{
  "horizontal_flip": false,
  "depths": [2, 4, 2],
  "weight_decay": 0.0
}
Rows from block 4 of a small image classifier, named by matrix and row number. Rows with one number belong to one neuron. Each number is 500 + 40 x the weight over its row's rms, rounded and kept within 0 to 999. All counts start at 0. Numbers have three digits each. After the name is the row's rms in percent of the matrix's.
Before each neuron's rows are labels from the 100 images, of 14976, where the neuron reaches its largest size: "responds to" is what is common among them; "patch colour" is the nearest of a few named colours to the mean colour under the peak. Only what is clearly more common there than usual is listed. The data: gratings and oriented noise at many angles and scales. In brackets: how many of the 100, against the usual share in percent.
# gate: MLP gate (model.blocks.4.mlp.gate.weight, 576x192), inputs 0-95
# fc1: MLP up (model.blocks.4.mlp.fc1.weight, 576x192), inputs 0-95
# fc2: MLP down (model.blocks.4.mlp.fc2.weight, 192x576, transposed), outputs 0-95

responds to: square grating (62 vs 16.6); stripes at 30 degrees (44 vs 8.1)
patch colour: pink (41 vs 4.3)
gate.431 146:511514576448519512492531519444475537498524485566512437450465512494508483466516541559545515530519462517483480516469538528574558486535493542491471517482440525546438551543478484560434495535393449507473494449462486474539538533455515476481493454537583493494536477550497575517477449544501460439
fc1.431 137:541549534502523497486547521484464521448483548482454476530501544457531527481520489607474449492531499430492457496573479492487514553449508468507550502507522529531432471453542574456473521565504502549513511461536440429524426525472523541507522455573471562584452487459492494496519533482515474516
fc2.431 147:482458533446507563493502511489469453406522494514558477561430532483599494484522525501489544538499537538480452518449499424563534509551523440511503502540502403514515462519502475517493549428532535508431527507438437597482496554446598465539525530526473521537561482507531531506486453498490561473

responds to: square grating (58 vs 16.6)
patch colour: pink (25 vs 4.3)
gate.249 012:564523524524487501512431546507450495501518549535452559487454506506417470460574495461432437554499478501492461529486514477507460455414476460535509468557609519528471482453493482546559468455505499488451461498596509481497467488427496459506488546546563508515489465497495450496466536560538545475
fc1.249 012:592488539473501504502450484490497549540499539492530478422512487485493467551510496450431464502513485507469486532523493446431532483437481487517453523568573511528462478452561550571518541461509449496500537440507499554536412512561531538517518520455512454541510495498515480437550432562553515497
fc2.249 013:473499490422465481555545503537505521541520551507540504493583587459459516510489581468500529527497547472506551492549464509486544532495528447468498599555512491540507544497463496503463477531568530564438552463447535483500499501443594533553465497497486570478503464512534483570588463475507460551

responds to: medium (55 vs 20); square grating (54 vs 16.6)
patch colour: brown (53 vs 8.6)
gate.307 163:531477551430507546507545484513508512488579452491470529499464540510424490466447573565518560456507498531442563527480455541497597543486442451473540518505547461495423546449580501506487470538552466458528439385494546502522463473535510561432474517555438505551485497431528600501477585473511446491
fc1.307 161:456475546468477519506454520519476524481460481523442463492503488525430509493553483480487498400535508518497541598564535525533493536581495476442483429488513457523497454528529476529536542473489466547516485529504549483502461570429529503519511508506477510571464515448463535507492520421544521515
fc2.307 160:489566506532550503583524514517465506546484517498523545542434499468413513504444495534455437514520457544525514543531561456568507538564481535503448516488569567479545541458476461475480397474538423495454501483524509511500495444506471510552510547513505506425560472468548484460509513589470452464

responds to: stripes at 45 degrees (74 vs 8.7); square grating (59 vs 16.6); fine (57 vs 20.1)
patch colour: brown (39 vs 8.6)
gate.559 016:532452487520534401512495431509483444493527485572468518477516503460485454506422562459491511412572472509554495503528529522535558489484531479544426541522437511467470505524561535547472526538510460568472537502492461534547593496505583546518523497551514452555513497478472551505456555543546513480
fc1.559 014:463484423525561541515508434596487565560487479539484467523498514488479476531493557536453571455505454530488501446483383566513464396496489500462539547472523517503465499531515551542488539541430464485430524527501492598502493453465506560541497577487530485506525510526515497498506526515494524461
fc2.559 018:458533459438511500485520484484432491488479539519456493470545565498487505479557499534510462498502587498442512504575548553487520535546496488509551485559457504524464522522536579526462554434503482492459508535462515580462528495535534545484595473514508441534471551584527506501517548514477495433

responds to: stripes at 75 degrees (63 vs 8.4); square grating (61 vs 16.6); medium (58 vs 20)
patch colour: brown (28 vs 8.6)
gate.440 087:566593574502459456552428533540506520544523467444485536513548481482490484548461439540512521504495523516506465490532484492472383464510465476526549428588473519512499555436492470500527483543492467596532491530461559499480560531508526567444447505516554452445496455504535505559490521509491545473
fc1.440 099:581536522499506469475530541446477469481435515472469503526471503497383480512537495514477473492484587495481520498472486494551509472509559540502551499490518436542489512417509516481543536406479478516492449439502564404548496514491545527467459473458510494455524528526520477490489490473467482560
fc2.440 104:509577519406550453561486477516462475494488449433487480539424467509454483499537467516478560572463550498488518509515497460473485483426509539480458509472545490518479525510473548564491551462499540477538483475494465528472500558539418481578589503495502456474496524505484426487523513436488451539

responds to: medium (56 vs 20); stripes at 75 degrees (38 vs 8.4); stripes at 105 degrees (36 vs 8.1)
patch colour: pink (56 vs 4.3); white (28 vs 1.2)
gate.194 183:473478491545466521490499460418519535484482514475463484450534497522472507498509562477481494429503416583527477547507500446479442516524532477406493473467492520484437466527603443439492530502540582536466501518488464437530488444503494426448536493567469505537428551532519555500483535477506528467
fc1.194 178:422479564478539481507530444470462569506471506485576492481466460535491506470508495452455542397511488512517487488475451489459538430524534535471549425468534495514474474541512476483514500506541438574471485515492502476618509462495472512515481504522498463564459473525521556485480596494491425534
fc2.194 168:565544556448486523443451514496434525482489478515455506524508503563418498537483502510524488437438535506483630495498542507514478451530494488513475483496484468442502487516523536495480549545421433441457503459533473617501515439536563543559535498494520490582447555493471459486437490482496430558

responds to: stripes at 0 degrees (66 vs 8.5); sine grating (40 vs 16.6)
patch colour: brown (38 vs 8.6)
gate.427 013:501528514581545613507490563496490471463555507539587465519434500486523463465554539493543552536574532413499435512468521564468532544585511513553486435498480470524555536547592508449531469546508457419475587520516490531550513481455526482542493462473451513547506562520532524508505543498497561533
fc1.427 011:475516508488480515493504485594562427522538505505559554529416492486571402448528500514514601480486483543446503530579453510575492481548505517443418470484484491536477468484524482533510504476453488532546427477521516505450457456536486436439497473527449566488627513538467474476421541555446475475
fc2.427 013:435538487566540460569495542509541509504529523447499483463511499440579454524480573396504515460545498487471478537581495551510501511536491487479442487558496507538580480494485530488528419520414515503517508464478505522520506496536478439516462488455511554493561551491485509523538499514458585541

responds to: stripes at 150 degrees (75 vs 8.4); coarse (60 vs 19.8); square grating (46 vs 16.6)
patch colour: pink (44 vs 4.3); white (31 vs 1.2)
gate.298 183:450503486484433518456449529498518580535502523572464515399553439461552487541546510457500513527493542491492470548493500418490531496532537514532509484532490471500498465480488543528474524513520542491573464477452478482469483546470538464464465510466523510544506422526480441494453453493590469528
fc1.298 171:493510478477532472545503536483480446523477567522536477541523431532518460516487474477579501557537545505476518495475484458497466557544491551525486440545496517411530540516519495529496435538482555508493503558458509509460513495496516560515507483445549509483609624514426435484502533444526590562
fc2.298 171:554553501545425543557462505497497503518485480445509476516494552476446503464457509558512527476495412484518531476500521435571499363523495433457506516501479512492541446487456506519461483478518529477486495571529558472491535497557519469428487514456437500568543559482558492488555483478501513442

responds to: stripes at 105 degrees (75 vs 8.1); coarse (42 vs 19.8); square grating (37 vs 16.6)
patch colour: pink (38 vs 4.3)
gate.478 178:483449488473535488492491480435512433438377513482522460490492470544561571505478465490565413414462540515515496526457524493468465635511516512443512530477528525505519480399523400494592443543530508529522561488479479506546512505525542444474554525524471490488500559538478513543532485472522420524
fc1.478 178:502488527501485529436493454450542453481545583596482479460521492527503533493534516484577455587504391438517490489454475515517468578519579521459503521448523479509533435428480493502520470527449465526531473513489493563555467456525479439532567503472477522503518530496447487513464545442548430518
fc2.478 169:477475478528484528448576481473578492478477497503547543526528571590480500468507474500454510518489482480481469512524488496488495492537470498521434477500477432579487465508516497454506514475453441526527474483489495445519470556561438495498537506535514522578513524498416584436518534486525565530

responds to: square grating (52 vs 16.6); stripes at 0 degrees (46 vs 8.5)
patch colour: brown (26 vs 8.6)
gate.297 135:498498506499427513520543442532434426406512518499546507554536399527503517455472528469506505555493490524449537507469462555516483498503546530502505495423509521464496529500541476546452491472503518525525438468475525501461459578564531456582497516475532561560505459565504518445587409508450465451
fc1.297 121:539498507460519500487439437535519437460454558495524495584414437506435477523476469490542498500561485470561506468495516470564512528457522505574490442501485458593476477537522453529443450477488450481488481515515494414506521545493567519447491485536516543509446471511431533463492481450518540545
fc2.297 131:469536443502386505536473448538457498527557523483546471483500573519514507437458453510544481534442514503526492544534486522506475481523388475438525446520472477477552514429492498426469550580483548617500464568499481547506566517532519521403475456462524482471522573470496502531481455467459492491

responds to: stripes at 135 degrees (39 vs 8.6); stripes at 150 degrees (30 vs 8.4); stripes at 165 degrees (29 vs 8.3)
patch colour: brown (46 vs 8.6)
gate.40 195:454481472507564447455530474493514461544496510412525504507509546557500492514585447594436529551579531470461570472523510512534467446474570463406507498495540521450558458520518513521480476478509488499520427499514449476533535466518453557469433428516478453550553484477492520441508470508475485555
fc1.40 182:494475443527584469473535518588542478444556475423489521564500427583486507568590434622416460548521519470456574497508547573560485505474496475480488487512513558550510524503519469445473476504495480481490496455573447534533513423516519576482489438526472502471548514476453515493460492537496492532
fc2.40 174:568473477493521506486500421492521531511493509478525482524469455521498502540522556546455520491426495449515433505485524548567497462510474512538509478498484531485519527429468510558512515463475508522476502526535519428505523547518495573493533495457481519624559404489482476490531504561493471438

responds to: coloured (91 vs 49.8); kind: square grating (48 vs 16.6); stripes at 135 degrees (46 vs 8.6); stripes at 165 degrees (37 vs 8.3)
patch colour: brown (26 vs 8.6)
gate.75 154:504452474522554515464489478620576476493570534501484459529532545544554475493528480537524549512513489527463507508570512504539525512495508530474440499517521508485504478556550487470534527506559539465503559493419447521435465547470470507479488397432483532502530536442507504518467403419508442514
fc1.75 164:491492490504463540572575539450447536507569490501504456442488499519511425529493534471520502537489455529609501522416433477426469499513462528536417538465496488406504449459522475474501538498480460501475459440464484523532500553450524449576555507458491476469499567469449467435450487530537548474
fc2.75 157:426481474518556497514515471513529473539483521510451508446453469547495509493564461506443501458526533538511464511536532421458491508480528532544518535504490543473493402519601466495534482413462506494493461510504510647497513510504516485442458516490456510556532601497497463509469453465509532519

responds to: coloured (96 vs 49.8); stripes at 30 degrees (58 vs 8.1); scale: medium (40 vs 20); stripes at 15 degrees (38 vs 8.1)
patch colour: blue (28 vs 0.8)
gate.396 023:587477508520452474494578498496434513536493529475531451557483515447459466506512494547542486441492385430506458489416527479482548409525493476525531439542513490480450535489498483426452473551517482517564543526516527543521504543489471440582509460534540510475458532562540427475532567578473483482
fc1.396 025:485489554444487527558537461546494438509534524449570459462576459494510491570527565496549471556562458513499585467440513534517492458495415480447527467476492510530520491467597500440477468528475511467459577454443480459416533492462493507533531565499473521547540556436501432441523493530436493498
fc2.396 028:449475499414431545462491483446539445491532524501462489507541547513511533530555551535486482480506453444556557529444509520552532542464532549532489480506554520519524488486521462504479525571489507507491532498525498493458544481437509548545445430471482488497440546480487488465490517509469551583

responds to: square grating (51 vs 16.6); stripes at 0 degrees (48 vs 8.5)
patch colour: pink (26 vs 4.3)
gate.152 011:525571539458501515521518486521565514435475436453520479565449480530463556498540441522440513539459490491461533513486472439500460510531472462569479539512464514466453567492544468446557507481506523434506554549573485433505451506493501462423437471555528514549528566465563460524479520537510445542
fc1.152 011:543508477474451503547473464521478474455473501420494531581562522493522538466409461534555436490527535524489568487455449496526503535499447434533489514462501514574579516529449557498483546533499526481421529461448530460495500481530494525533539520495481468506473495456456454502489478455510448515
fc2.152 010:559448513547519510504485523415451438492445549452543543495494541487481556539448545503533471478490491470447494498512435566532479513498516594465469550509544497492604533481491566508520528553448514418453447474452504497477477464564419525516480548489482394517415476464485525487447429510547532564

responds to: stripes at 90 degrees (51 vs 8.4); stripes at 105 degrees (41 vs 8.1)
patch colour: pink (42 vs 4.3)
gate.25 143:486481541520437496476514478550552575539415482488466528445557525492590481480476432529483507536420503447557541435434495416507492501550485486539528482496451509507528499473482484507502490545486489524520505486433528561543533536489466526471551458565486508528448482490533479577425533466580460513
fc1.25 144:508474520611482607521502549536529558527521515488478474527437537465509472553465534553488487493434550514548490505496510424559498493441494488526445478463517477499510494504505505447586496479516501445453485478510547464503554432494517439541475540463459502481467558482474518588527473473490541464
fc2.25 149:418546569513464500607410493478482505562497517475524500470531498450453507446530516452430457445453460484508447507526482472486455514517464539461539506454514491544491531461464541444448487518493518596453483518526494544499474517469520508472479487475506536477550472471545474457554501539502504555

responds to: fine (49 vs 20.1); square grating (46 vs 16.6); stripes at 75 degrees (39 vs 8.4)
patch colour: brown (29 vs 8.6)
gate.546 015:501554463553516492493464463457476444474485490548530447532494551468474506475549574521462415495540447493586465491493443471469536491451517516487535499516437525587436591528503478538485539464468553481401495511516466504428490541475539584477496561556469533431537461441535547416516484490472453493
fc1.546 018:511491531515445517394506531482483501508479485567547455490477492461494481462495547495491520423582425509499487414459476489514525501510576500471474424504523487435523540552596475487503469495496534520541511497490469508492499539513523580515440501554516438538426418512566474462541535459492448529
fc2.546 018:559545552528489482493507459498513482382546525481473404575546526486498501522483550600519462571486530524588505471448474512491505509586508461489489477483507503513473555493535546485425516429459392507489492482525535519502434547586574549487476508528487574464457472546568512469507498463512545506

responds to: stripes at 0 degrees (70 vs 8.5)
patch colour: brown (25 vs 8.6)
gate.472 168:463595404471465482511441514553534573490468514469513456506491521498530506577493546510484567499597552511499481440573457561549498461480542549526527466544526430495485422533540466504532466492485507483481554544535449447475527457501414463469549484569507470502532521549503609493450513459489487523
fc1.472 175:560531491524423491495473545497520518470490530453539504456523493472516494535533566524504431537573504480524477489544461599513440460482561531518522516502528383523478481544496474542535497439482485512505514566462497491432420439534475487498524489576533481523487477497483510456467499428558441526
fc2.472 154:497597579538499479468492497505475560532462532552577489459487452564443502509484458394444483456518471479473443475511533462491464489506532499514490479505474550406446498430593602494573492472497506464523507473524503495493505413477537533578515501516545486565481490475474576467453528409492529544

responds to: stripes at 0 degrees (56 vs 8.5); square grating (37 vs 16.6); stripes at 15 degrees (30 vs 8.1)
patch colour: black (26 vs 3.3)
gate.437 176:483531512486473491494586512528478523581454460453474568548501453533513503514489526510473473521504492475508503586478498497473496537515510541538497570481479547566378504467495588520436503429525468525473468468577564540589426500481503509558410459497538481496520535471511570482504490480465506464
fc1.437 178:467548525533564515464494487431508568510540442433564483474552523476406506559478477478481520457521419447566396474549477470548468486503484464391441499457465504411495489537445495539464519453537495450492446523505513468534528523522469452469460529476465489543547476579494486472537436516530544472
fc2.437 207:441566466394459515575541448468454469446527489452537458521515526457552502420503480467453516442483540462519462514505531440496524468557490486555548557488540525494539463469482454526531466520429479400494513497533522457522500479519543502547458509457536469470467555482516439449542516453478478437

responds to: coloured (87 vs 49.8); square grating (50 vs 16.6)
patch colour: purple (29 vs 2.9)
gate.33 133:541419480520499500511554487471436446513570433473535536487588488562475469564553549513443449486511431512497523422504507490465524474435449522535512519524475512499502470489578451535501496532485489441572560498476550567470513428456521483487456510578528471525479426495493568532520543506472516521
fc1.33 137:501496561558496576448382512477536508457511461479447496433500495524482516548423510470514513499534460476445483509548500471577540460422496519451490500607414509488509561453495442422461540533515447502498521469549448467484487482511430444527456518548498532518589506547410500575505502499487511522
fc2.33 131:490472514549510510462504529493491531495529493530469488447499447514477524501524475534501507618480554538541515468449435502482490542508509529460571501480579533477517505458461463541509537547565504520502487462526530468469441510478512475447452488522491429508500430501573459546531452459486505491

responds to: stripes at 15 degrees (57 vs 8.1); coarse (47 vs 19.8); square grating (43 vs 16.6)
patch colour: white (36 vs 1.2)
gate.406 175:543536499533473507434528469513435482546488530537503509490480531397500539485523462503510516463446495512520524482505485501505464529534520521488536538487469496496480542521528620549496484492492503445449511527475505545509537571504535546502521427539539478470423538451482521463512544540528462511
fc1.406 168:544491559550496512488512510503532509490539548527441491488522566548464428471554485470559529515503508471502488472408497406449494469452466487531537471518439446611476559528491533501504466538510498529471556502539508582504519506558484447463550554493502504414441490432443512524528530458470533424
fc2.406 176:407622539548542487495574462519506415522477501513493391525496514327564489561502524481467513520552459488527496461535462484499482478525457490475453462520558480449469540488552491491501504463453521471520516574462516476498496546471469550525474485471498477491497496530534474545514518478516434506

responds to: stripes at 150 degrees (81 vs 8.4); square grating (62 vs 16.6); very fine (50 vs 19.7)
patch colour: pink (25 vs 4.3)
gate.286 134:500475495536568508583471516582441441517526520494546455506462561483538547505452578413506490460471445502531466521477511475543533420466461495464578493487482513566518415534556522467507520563519508518451593446545522512599491489449536527493497565456568478577558508515458564455440530529448541538
fc1.286 116:504408506469483572495556462464452524523479431530516445549500533547467519497389474443537468498519463458526545513521493397488540590525475451413529530471468423577415514512451472487511486441508578528527446501506518478554505499455477398516546471531482508469604469527473512457389495462537455508
fc2.286 127:491496473615415449521490469514504469417579441455506558490543461492486519494469494509531501477488449524482550512503536545575465501548523504512470477515437504518503463542540422557548486500533469440437495485492522520490473510489514489422516497513485586503510458466454455497483463530492469498

responds to: coloured (96 vs 49.8); square grating (53 vs 16.6); stripes at 150 degrees (42 vs 8.4); angle: stripes at 165 degrees (38 vs 8.3)
patch colour: purple (30 vs 2.9)
gate.314 171:501494486502507513451432500474494474434499574442583477488493569492508475536508496555400519597499518513469496500495552547467493469523601506491519528493578540500508498460534515542408448554493455499474524484469510548499533481518494492436549480515486552471523523457569479550510577512509440443
fc1.314 156:489502594501469533582478459414508602506452463420502496478426481502514455588486460502528340480489503471523512531494452529459565435511543495495568573471531487474472539537461468535514508471514536556577475536512491534417439487459514551461497489469490565414428454469545486529539508518504504418
fc2.314 161:394487562490481503561516443475499546514519508537518445474501545510470494499479565500593433429495473482490547478547454562491510544530511461602509497506500508625423510485498523495469479495516529491412473508506546477519506529533582511442438481456544499490553456480577505491482442514482569550

responds to: medium (65 vs 20); stripes at 75 degrees (55 vs 8.4); stripes at 60 degrees (41 vs 8.3)
patch colour: brown (39 vs 8.6)
gate.52 025:586538514534426487541494550513503465533470510495516529480534442389554506470509497529457475511469499496437498545477598476490524543505518485483510474491518526520454443433536530522482497466457604486446475592485449413492555518515442527558480526473502460415559471520430450495469482516558471517
fc1.52 027:450552448504591472519472423496487509479562494457556551489537505515502439510508456501426525500481447532489445504411589524480451479553473545485468436517494516490518526493482510561451554549428562505505504538468536501516507472481494460525442576538505479566460414545544575491504520505596444532
fc2.52 028:474535472508525536541501481456501526575541495495547570441414497522455497465467537479446515497465511485490542514410483545508447523491522543465453495504539478462462491612466539492611436462531560407461528471550476516512597528564449494441478488537504467551533516443523462611510573556512496550

responds to: fine (72 vs 20.1); stripes at 105 degrees (46 vs 8.1); stripes at 90 degrees (44 vs 8.4)
patch colour: brown (32 vs 8.6)
gate.30 054:528560549494437519488555473561473456498526409517563528509520469512482546482493527554504510442446523509538538476475495605465508499529522461554497504531491447531495450538543553497485530534478517511461473519517518528498522528493446464504537450480531484495494454435490493485554517498404458488
fc1.30 060:435530536475553441481515613525437507507447579484484485516494502513519516514498471484497535510428491468548422540550545460458478558524468477451481480462507505469474558492483466580495534515450476502555514533480524468518566469507525583553542533456419462497489460440534608531476591480425502453
fc2.30 064:557461549495536499535474494424516539501565484555499533509419518476559534493491521442534432466475500526512507496555500521473473475502469582419505568495501497530454511442430503547494510541538435484485558510570547502555534510432487577515452484519522502515575452487559476463474596434459482550

responds to: medium (54 vs 20); stripes at 105 degrees (51 vs 8.1); square grating (46 vs 16.6)
patch colour: pink (29 vs 4.3)
gate.101 019:464514515470488520557481457507494500422428472551522474484511467521438490452458498535500547538548522600522542489517517464489574578492484525468538550453473543504489493433447543505521451504566500426497519475499470585531470499572515457540536469506589511568509508497536489538520488501495558503
fc1.101 019:457443527454530551466457468440596513474569499548427495442495515542488513548491495504492529502482542543537525563533498528482494555437489489416568525522528540498493432490470466526585492558450468544576588454533484510495584540434643488496485541471544463379459382522500466505531505496514496438
fc2.101 020:511482506448518500472501562506475441525477522501544537443524526428503520584578472542519550511513585457545502491515478465508460556518577460495415555559515501487475576517536549426472502578510493459492487501527492508471479472525478472482435491496524612502498575499511467550462514487502480475

responds to: medium (54 vs 20); square grating (47 vs 16.6); stripes at 105 degrees (38 vs 8.1)
patch colour: pink (28 vs 4.3)
gate.566 091:489534519556472516507500442453463406447548516462502489481416509533546557421604512467508421550485457506544507465471543502513513524479516484455519513457491552536591594454460488526536483461508578477481559548494517540562516518490394429495472458525476474461507539476504529454489484487497485536
fc1.566 101:504496516401481456522507529476544537547481410484532464472480487464502444484460523511572453514460468494480473511486525460494517475449504501480543506461541445475451417451524547418532467578514528431644528499490461460492504467459532484478528419504501524461494493544531523545543509484498566462
fc2.566 101:492474611561539439507502523463492436495446526521477517559577513497511487482467558540491436496556513451548493448494431550471509532466530503581466497521479438475547494523489477561479433527556510505432467413416552515505465511542472499527508559527515496481469510487575430499502484478499512515

responds to: coarse (55 vs 19.8); stripes at 30 degrees (53 vs 8.1); stripes at 15 degrees (36 vs 8.1)
patch colour: white (39 vs 1.2); pink (27 vs 4.3)
gate.563 175:559531520520488518489561470471445485519443506516510530493549495551500499512548486493555464535558563520514525419413555545540475505549587475479531497465486486525480471547495534554434502477468456480535476510553439446520437443537495439410524485513487503535474449540582509458485532590589540496
fc1.563 188:519552439471496449543434536461454481524458506557537501512507497424546432505505539518535496492486512551533499523462552465449517575471520541484512515457417517507491526468446542510536551420521459429568517487541534537504518449578508441534522469458547493522512490438505457454449509535475470485
fc2.563 177:530587436469548490494473503490526579533525501496505451524513544416541505469527535527411500462460507519502449497521443530468484462471550481482525483500544455492503578460487435477472482504503556475477490531506400534486596413414580508539523495573491511425495520491429451481472502547477561522

responds to: square grating (77 vs 16.6); stripes at 150 degrees (40 vs 8.4); stripes at 165 degrees (34 vs 8.3)
patch colour: brown (34 vs 8.6)
gate.9 024:477498453515489418424523513483454553462534527475568492478513549466507495512462467551502425516469516554586544531554470497508536463500511515481474525501495472555439524513467527483578502432475498469513554444503503506426524507571437542499554511519435521488537464578545487562526484446510521463
fc1.9 021:508502414468420558504485542507537527620573563520535495546538465472517533548520512487495492503486527513530546452561576515544550514470501468486542534544479510490539469423524538513492489543536538494449516540535583458564480405455555479493537534463475440524434513494476521447536575461475547505
fc2.9 021:474504493443469555521517490375478493474452527508490539484513466445507475515579450548508555467545491486511501496545440486513477503459454474498532480525516570514459469478521465541485463532497457404561415501561522483526542474492456438525482461461511431450526476517509452524502573546423492489

responds to: stripes at 90 degrees (67 vs 8.4); square grating (67 vs 16.6); fine (54 vs 20.1)
patch colour: brown (31 vs 8.6)
gate.90 058:560491461485480535511532466567535558522488465532545546481550440467476433461592496565478509591531444516475487514566457536560540481468503507554605405457496511522460554464444426584562515484555511532528496460513568503470493455530492573479563506557499431457451533519552514526500523524519494503
fc1.90 047:501537491572490499454520465522484516455578478569505536467458495444479467519564536521557491588486500550492466468497459494580489519405440562505468464484447478526493550564492474534527539489471478530525491459540602499493482453506547486470498490544550466437481498479518505444555548509465504547
fc2.90 056:545458472467491459539464528463514498472441526535471515495534499524534571543497475487501608482503439477549608496531515523544470496457512498469507545528509474400494490477477532518551565513559504473520488508390475524505558476460509441470473498462551493482456487469475471478479550578503535484

responds to: stripes at 150 degrees (67 vs 8.4); fine (48 vs 20.1); square grating (41 vs 16.6)
patch colour: brown (50 vs 8.6)
gate.173 015:478506530460503505491485523500507500516532557477551467512509559475472529568540467513489441506549426414492516439493465551517473444507493552497478518494514478499480515426483499462455509525457507452469537538520476413527496412537510472512483588535531507538492593563470448488509469589438524528
fc1.173 018:493495500529598451507517477580500502535487512569501489453520445493507481486496530484483503412480470483524576527508542484462497446535490499531486459527471489474554586555512510597474491533515510542492435495500472522515482470517491484481502532493506562427434528505439498547507424460447441525
fc2.173 015:450481425490426456491541514459507514492517524519500512542517529444516416471534448480481410511436496429523488444510497514523472395533447450462508468498491424489511534458466499517547516496516491515457473458492505451463524405541495498471452474437548486491446527562415465544510478534435422517

responds to: square grating (71 vs 16.6); very fine (58 vs 19.7)
patch colour: brown (33 vs 8.6)
gate.45 022:456466531509514511544507567552493516457499495513540553540482470536474489472458504551518530516493587465606457478548557459413518513491480532514498423490521518438557522478531473509487460550512517510480595516533503477545525508512490436552488445550464450417533540518521542503483448500424512496
fc1.45 022:481506449433492478445512503495452424436540530564542418492543518519492529495516517521474553426484509553554525554475489526497494465491466484496527505527485501582538460463461555483539476445464566543471490503434497476505546495568507504535515514476537514483533439499511527472544480470521512452
fc2.45 026:469497528496483429463491492532489534462505478463464487536512500481470509494463456450528412506558471430469463484496519491447495508473489558466495449498500438548494476537541507493475540531422494494479459505526577465498520481483401461438545535497435487478537509517465500555446444531515587501

responds to: stripes at 105 degrees (41 vs 8.1); stripes at 120 degrees (40 vs 8)
patch colour: pink (27 vs 4.3)
gate.43 161:526539552500562517457480451524454559537533537530451592486502468506513538523536487495461546515547509504541494516538467441547506466476545495421523491524520495502523518459466583472535450528436444503598535466430556476523466507526528446453489487572522456440433423476525523566468479495441527432
fc1.43 162:436484468475492513462484510471522465531576423501567533528509544499458477454483415559460481462466514492534519510448446475485482415472503443491462472434507524467497444435495507560508426470421496511447502516527430475514525470500499506558525497424492505435518480464529512493497522548516528490
fc2.43 176:474562510512515455489476502463560539533516526421568496542534538565400494512490470461416515568447481509509583478504440488483496487443522517484491541495497534429523518504473543540540486475531575514477493514543498519519574512551541482521532491443442474525525479521517566534493487595536488435

responds to: dashes (42 vs 16.9); square grating (39 vs 16.6); stripes at 0 degrees (33 vs 8.5)
patch colour: brown (40 vs 8.6)
gate.175 202:536447528500427598451486475486404485489453518505485479542460451508483478510467535530481489514513482450515475516550556488507476528534514540477535503556509521542503490492462423451602495449493445469508523515482508500497520559577561525510531496496508480535523574493524515519503520493559474404
fc1.175 198:532494464525501492499474542490485499504472502512495489498441446432545500496481461438531538472518512496490466498450566550491497464592501488461521498513499502490563470554522497483389563576490460412543477545494597505488459524449527520437534558435483499545585493554528448462468488481496542470
fc2.175 200:492456529486470551474481476468466534497503496517537547487446396571439496552522578421558508566451453539507459480484488494489489531498526547534520520480471448433479518543446567478529492423419454557458516529507486490519515537485549509523491501516484471490516476534411573562552513459510470507

responds to: stripes at 135 degrees (64 vs 8.6); fine (45 vs 20.1)
patch colour: brown (40 vs 8.6)
gate.500 178:452448465520464532567585497545450490532440503472465480429509496489468512540566472570516494501569461477477510520612557547503471614480511567488462486521494493563572541538479512506525491536526510515524407530506459521451456499523468489483435537513518602470580524496463467455529489553499444540
fc1.500 173:511544538493461502495471550472490464532462481504537495458500449511503518518479541475539536547462464466515508490461440430580528519577471523464598585567444549431477470426560515520545482521480468446498518495509540494515580489492516475541613500526533530453433525465561528562570561447510489455
fc2.500 161:506451495509553505546468590492509382487521497472493477492520462422557498489508479457434485557540486478479471510459562538485521509476505497462501504500521518488475602525488551477513499522506482493498501443487556512495487468450509512481472506508513522468488451488589482491472458525513494466